config.toml
model = "self-supervised image encoder"
dataset = "made-up road signs on poles"
train_examples = 245000
image_size = 32
crop_scale_min = 0.3
horizontal_flip = true
color_jitter = 0.6
method = "simclr"
arch = "resnet_bottleneck"
norm = "batchnorm"
activation = "silu"
depths = [4, 4, 4]
kernel_size = 3
stem = "deep"
avg_pool_shortcut = false
widths = [192, 336, 576]
projector_hidden = 512
projector_out = 256
projector_hidden_layers = 1
temperature = 0.1
init = "kaiming_normal"
residual_init = "none"
optimizer = "soap"
beta2 = 0.95
lr = 0.0014
beta1 = 0.9
shampoo_beta = 0.95
eps = 1e-08
precondition_frequency = 20
max_precond_dim = 1024
merge_dims = true
one_sided = true
adamw_lr_other_params = 0.0019
grad_clip = 1.0
steps = 12100
batch_size = 128
epochs = 6.3
lr_schedule = "cosine_restarts"
final_lr_fraction = 0.01
warmup_steps = 600
weight_decay = 0.1
adamw_weight_decay_other_params = 0.05
Rows from block 7 of a small self-supervised image encoder, named by matrix and row number. Rows with one number belong to one channel. Each number is 128 + 32 x the weight over its row's rms, rounded and kept within 0 to 255. All counts start at 0. Numbers have three digits each.
After each channel's rows are labels from the 100 images, of 14976, where the channel reaches its highest value: "responds to" is what is common among them. Only what is clearly more common there than usual is listed. The data: made-up road signs on poles. In brackets: how many of the 100, against the usual share in percent.
# convs1: 3x3 conv (model.blocks.7.convs.1.weight, 80x80x3x3, each kernel summed), inputs 40-79
# convs2: expand pointwise conv (model.blocks.7.convs.2.weight, 336x80x1x1, transposed), outputs 48-95

convs1.78:126163163128127099095087149140115105102165186121071157073151106117129177140163089169159111068072145103165120112107082131
convs2.78:197160096195125179188120110154120147105163188079105161072083144087102082114129128098133107152136188145172085180146146112143141124168143119116093
responds to: 50 (28 vs 3.9)

convs1.41:132037141106152132116175146158085107167160136120135108099105104181046090132121102072115165115061086166170166119136166156
convs2.41:096099069073133079138158115148087134156074099113060118158164142167157093101090160106170181136155156108085157117184119084101094133081151121168184
responds to: triangle sign (41 vs 20.1); purple face (28 vs 8.3)

convs1.46:097118094132070090135102070142062109081118139103194119110129116090141139092116142115123161080116167129141138131081142110
convs2.46:105085139163094083107113165061119137135135105143143105098070123102114072133109192158173095159089145153093135116145152114157142124110088122134112
responds to: 90 (32 vs 3.6); B (27 vs 3.6); black face (26 vs 8.7)

convs1.67:153164100077145127165087121160119131167148186141082139093109162152157119141164138173101152184148074122123143119145131118
convs2.67:087157156087079074095159151166114129111138110065085146137079127115069138171150145118100127091158168127158065126131119093123131118163144131116086
responds to: arrow left (39 vs 3.6)

convs1.24:131162094124139183042138087071147117121120110125141148156076170166152153144146154141119114142151147194121077161099104103
convs2.24:105137154144158108118130137093100070128132109087103133100119127095097179089129124157114123132068118095173137107141118105073127146067124110168167
responds to: ! (47 vs 3.3); cross (35 vs 3.8)

convs1.2:092124114117111130098165198081088142091139114097139110140099079139145104055122161172138134098142139143159116140122131099
convs2.2:188127083132158118143137142091110092090080124152141129137099140165117154175144133100201115115156174116125092092156170126071092154080158159147130
responds to: star (30 vs 3.6)

convs1.36:167069118189136109114132103134113172139169202133172083152076080144089168098143158132128100129063137134168103185102145170
convs2.36:083114085203113164123069116178111113131165133141070182149206110128145126086168120148172159124180122173139159133141148127085132172115185187124136
responds to: white face (29 vs 8.3); pink face (26 vs 8.2)

convs1.32:130127110122128137120086086126103090106072152097118123100075143115142110160112196169155081119147110103112032107150092091
convs2.32:150121073149178190028124138066099172130143188161119160096066162115132163149176155143124132200110102111131131148095145143114147068090169110096130
responds to: B (31 vs 3.6); yellow face (28 vs 8.4)

convs1.61:122148132171133143088104087108058098171173095104125082116137153137106176151097093094102094156101191134147150143148138105
convs2.61:108143076116081146163166153167156108083121138074159137103138185165068104148127066101148139130145139089077083090230109107069095131136161134113131
responds to: 50 (36 vs 3.9); 90 (29 vs 3.6)

convs1.55:095146110143144132083106083096071051176127172109089186123123127164119134103117120087106101146091107099122128161165200165
convs2.55:155123142148109126113073164138101100185092165138101186160189141121091082148146091099099068146128143098089110109207139107128187164114148098118150
responds to: ring (71 vs 3.6)

convs1.62:094165113096102132112084101166113148134111113126125154135120127105120207113078054076152193128067108060083154103139166132
convs2.62:159103226180137116121081110171166124156112081142089132110098108180097127128173136160090085167156138141083158164122170110122059145099140133120148
responds to: drop (80 vs 3.5)

convs1.75:121102126125164103209154134183161137146130164140138148163111144127070088106142085107105151086111132103146151123113163197
convs2.75:107113125137173107135128118166090192121169120121134147163082096103121157157094199155155116179072111148049145097140113175139140129068178137148158
responds to: E (79 vs 3.7)

convs1.29:117156116161134131102088138149137161181152110170138059123082106154111164163123143079161174156132133100156154119112147105
convs2.29:128101147124088133122107090107137126113189164151095080122093113185116133120054115102162136073159143131102106080141163110157114101161097092068130
responds to: B (27 vs 3.6)

convs1.7:134143151160149125050070080093126114152179120041136046108134144114159115136131115071121120139141182134141125169145160154
convs2.7:171150130160096096119160186100143067113148134148186136099141147130099135109061176193116052096141186145104121107136137120093089107129119044106154
responds to: H (29 vs 3.8); black face (25 vs 8.7)

convs1.57:049140088089133101101133127094116119157083083103114144113120130110196066137130113177152124167186212147094102096158119122
convs2.57:127139111120141112135088129111092137151191098124123194113145147150122174100151186189168157079126133187150137113117137129154165168114113140090082
responds to: H (39 vs 3.8); A (35 vs 3.3)

convs1.22:113127135093102123139128133064121110114144098164079129122149124144139122109129165098075097120173209112142104191054098126
convs2.22:141119096150149116143172087076081092111117055155085123147147108126159185091157184109121134106136117112060164098126138106159133160182105163129128
responds to: arrow left (91 vs 3.6)

convs1.6:127129098115179121072069071166110110100119124054147107136100092167093146132088156131190077138121156136102133114171125144
convs2.6:120160127158123082106125111195091174191144104124117139131115196118133070111112223136113128150111062178161138121169133128207095123125115096127101
responds to: black face (44 vs 8.7); cross (35 vs 3.8); E (26 vs 3.7)

convs1.10:112081117081162148150184124128120083149159132140166164170074144135100137171130158096104133162109092154058160108162131135
convs2.10:106131069128165161142118168136175214137168122104158065158136106174170113094148118125111133146070150099097059161124124149151143116096116101119157
responds to: heart (36 vs 3.4)

convs1.71:127178102146151158096087154109130137179123164161132143137101143173134128106150177156101151151101127139136169160112154164
convs2.71:140163185152159100157064126155157084129115147143145104134086136184141083156083134192123100140146143125135076110160143127101084188115170140084133
responds to: square sign (82 vs 20.4); black face (31 vs 8.7)

convs1.73:110136118105115136148105102111163138142078117061129135095153107115160064093146097156061149110132141111123163129068122161
convs2.73:173138147154157078132157170109124117092142146207144136096074219130100191159167085144168115147044134135092186068113137098170063140095122102138128
responds to: arrow up (26 vs 3.4); black face (26 vs 8.7)

convs1.65:057130129111131115159188123107052101140133124095083182101144153146121120074100123122153110149136112121072104061085153091
convs2.65:148098174124134132101122131079139089085061153128155080130129150123151108109180144131116122134172153109144130097178151163127087124093182072187165
responds to: 90 (31 vs 3.6)

convs1.28:133070164140149109050127131131139065058156137126116176162126093139103136117150112117113074095145150171154064181085125170
convs2.28:162185102152139074122124200112124159152180151150122214142115134171100131141077147143142038094119128112093114149101136098122113135168150100159157
responds to: arrow right (75 vs 3.6); brown face (25 vs 8.5)

convs1.51:110187120087129111123117054147134113091139123105184101182094144112085194073137121157170095135138106150165125128160134124
convs2.51:134147214138088130166108151172171127093125159126103096096131096104158181083144135177181188084100135145168137130152079145122096090164132148109144
responds to: orange face (28 vs 8.3); 10 (26 vs 3.5)

convs1.19:096129177103130110195123093183148094096105088118130068143152139118128139130186112117189087107181109114198165043105105147
convs2.19:125094117148135090152145146139125125116114154126150124108096143096134133137119139193116199150160100142135124094156135187174068103136147144178145
responds to: white face (29 vs 8.3); P (26 vs 3.4); yellow face (26 vs 8.4)

convs1.42:104107091074133118155110113159136127080104139149144140136081089137092096109166084085160116042125144066150100144101106156
convs2.42:112127194158163129021135132138143096155176143089118119151154061160151144111116087178183101172154141167152153094134131145159154118099149078114121
responds to: 10 (30 vs 3.5); white face (25 vs 8.3); yellow face (25 vs 8.4)

convs1.37:120068097155109092130106185137175117086129124148126120116111181114123094131088078108131083162112084170110124080147098081
convs2.37:128114137125121126136110126105155164151112091175124128156066083143160106138123154122114128118054131206192170161139087086090127090184114126200131
responds to: ! (27 vs 3.3)

convs1.17:123170149185145175112160149126060112170210157135085116062155122164112158105097116115128131165123133116093127150120221149
convs2.17:155125092080152112043152093110120200213133142163134131225122024146108135131108144095118079099187129121149134153161112106099146111182174116114098
responds to: black face (50 vs 8.7)

convs1.20:154185129177145132100161097116123171180119151107123123113141164169095130154157188143069108148097132188059087142159163136
convs2.20:101197130132103111136095151144196113101116147109123126199127120178083092122120136106150152130081152127171180125150150141114080165165120125142184
responds to: square sign (45 vs 20.4)

convs1.77:073098140065121117138119135139138093095153076112158131132073088139053115058073111110161088139142104093123134056068102109
convs2.77:121112072121140153125119166165193125127096142157141165135152110098125052208131137123109159151069115135101138084146110184129181090096113115075104
responds to: black face (40 vs 8.7)

convs1.0:119151098107120099111115127126067085182148146099120138117094109131122200103104146123127130138090064083100161110169099137
convs2.0:114192143151141121132148135110129122173100172125152172106114132088184157080021125120123166191118124062118147096081145156127130171134145131161153
responds to: heart (49 vs 3.4)

convs1.38:075171159096112160139119140200185138140170139141084189072077152138075082141128073147159180104083100101127099146125200142
convs2.38:128135124170139134089107151120157126077112146114146209068089165119125144112156136116132105169125096190123097085140145110081089079149067189096183
responds to: ring (50 vs 3.6)

convs1.40:145125127081120216149117127117158169163142141159091116177083191142087059166177116126114139123149115165156144133144106155
convs2.40:111128113120120105151126131151122103090143168057147094142092104142081134149167087152110115158143143174109142174127131219140168068081054084134147
responds to: arrow up (37 vs 3.4)

convs1.33:083076150056145126140117112145110066098172084151070115083159131116122128135087106078110109067175174079109114132084123143
convs2.33:108188082144125181066118090127144177154141118140119168144151116123100124083127133150125130111191136145129096116153117100113130169127146135052084
responds to: P (33 vs 3.4)

convs1.59:157115146110126129101119159067070138154099114110145129088208082141158105162129134137087149133096131159121138157166134150
convs2.59:164135159118182111111175170144089141109128137116066127127199143156125157173175208122135146111179121143132110139139129039121099150109137111130100
responds to: black face (30 vs 8.7)

convs1.26:189136106139164058118158143164152129152137173178176140109120074165119190141176202119143110075140103162159129124099146147
convs2.26:165156067102164119098121168175090161139089170152180112053123135154189132081175138104178143068147065080088186129084128091095085110101071143156135
responds to: white rim (25 vs 8.2)

convs1.23:147063115100155180088130100071114091165150152095129157129129123123049137081128100106101153194073078128101165156138113119
convs2.23:081145190144110114196110172111130183131086141156183095113081115122084127119132121085121103094092162123178143130087118115075098129096128095111138
responds to: white face (34 vs 8.3)

convs1.60:125105113192127173131154154115121145192100121139135152073111126125126079130133154109100114108117100159117116221135195180
convs2.60:168114103135176124112135098148162121143096145133107127152210090093097160177144111108178086115144036115087083140142113144126143119147108100107122
responds to: black face (31 vs 8.7); black rim (29 vs 8.3)

convs1.34:119149147120097088132090172082107121144129140067174149166085079087211065143118145132137082133179113122136121140131124086
convs2.34:133096112079161131089136108138116159061173101112125138102112171083134139077149087174097150121106142078143130097134154176118054089090119142141148
responds to: black rim (36 vs 8.3)

convs1.4:178112099188122099199103117105078165129110108166146122116099096145118140102071169095123129124177064162111128118127134110
convs2.4:182068107105179184092219072087120096163142131102139149109148171144109136122059135130207173163090116113126142174153160176128148089088136115077150
responds to: black face (40 vs 8.7); star (28 vs 3.6)

convs1.30:160123223098094095153103112117117101072158109122138100106203084121106142091077121072139061084149079123156124126171142090
convs2.30:162130124196140111095112141163089105170106143101133120148195132089087143124150121139131116189072176140113086075128112167123177132120163148102179
responds to: B (40 vs 3.6); white face (25 vs 8.3)

convs1.12:085122132122185137126144146157117127115079163118125137138104149134144119099127145121117083130184066157097120145124132132
convs2.12:073118118111122061088149157158131172190091155183130145133146109130125188100109089140147115132113076125143149107150149141158075116149152124078161
responds to: A (35 vs 3.3)

convs1.43:062137106156108142097145119102100085132110082082099082145102106125106161137137143130185093126096095226110115122113133109
convs2.43:148126136141122168125072171115070133128122156115099148134056125194086113144159127130116118102140114210113105189154174109117166058072133170125151
responds to: triangle sign (59 vs 20.1); grey face (30 vs 8.2); yellow rim (26 vs 8.4)

convs1.5:144133119073148082169137145080125178156092138119197162140133160106094115085097097141065146139119128139142101096107122162
convs2.5:172159138184139130099100158133127092170069121175164159110168146108139160159111126099170165106096164155122105149115127129083152115090142125133084
responds to: drop (44 vs 3.5)

convs1.18:080126057102117210089108049183128154137154125142123173133082128134163125098082107116098159173150100141108132111117134109
convs2.18:138184180115099160122058097184101212083146087182090121151151085122134112084199146106065135054121148131113130147165141167093145136113189171107129
responds to: 90 (44 vs 3.6); black face (26 vs 8.7)

convs1.48:134108019133143125099109129161121155120061124095127175140056094129119170113148098130119169103132139122128134137144111131
convs2.48:106239156143117121128146112103117124160129167141122158151130096162149101121123158117195136132124137153108129087111147128101093121156107121160111
responds to: ring (54 vs 3.6); drop (38 vs 3.5); black face (25 vs 8.7)

convs1.14:098121120145087163150132096077123117103100090147169096146116187088153108130150127099145130088163239134140062177073143164
convs2.14:157125106141138169144139135133134168182153062115116174131107117131087149128118164123112074158130074129151153105112162115142139075087082152091147
responds to: white rim (34 vs 8.2)

convs1.13:145126171174101105096141088054106154186145167080135114098139132160141130171157179131120117189110106174146156137145137137
convs2.13:163110103148107153156101090118138100149122179079099094123141206115123165120108139111058119078116127122117112101160107127126154196171161113105091
responds to: square sign (45 vs 20.4); white face (27 vs 8.3)

convs1.63:105138139135095143103098086139093113187125162095137099052137139169101118133108091105115140161151116139162099132160177118
convs2.63:091101109151052095133164175160108161140151098116125089064145097143128095124120168152071083103229155162121093097142156170088168095116142072175240
responds to: H (50 vs 3.8); arrow left (31 vs 3.6)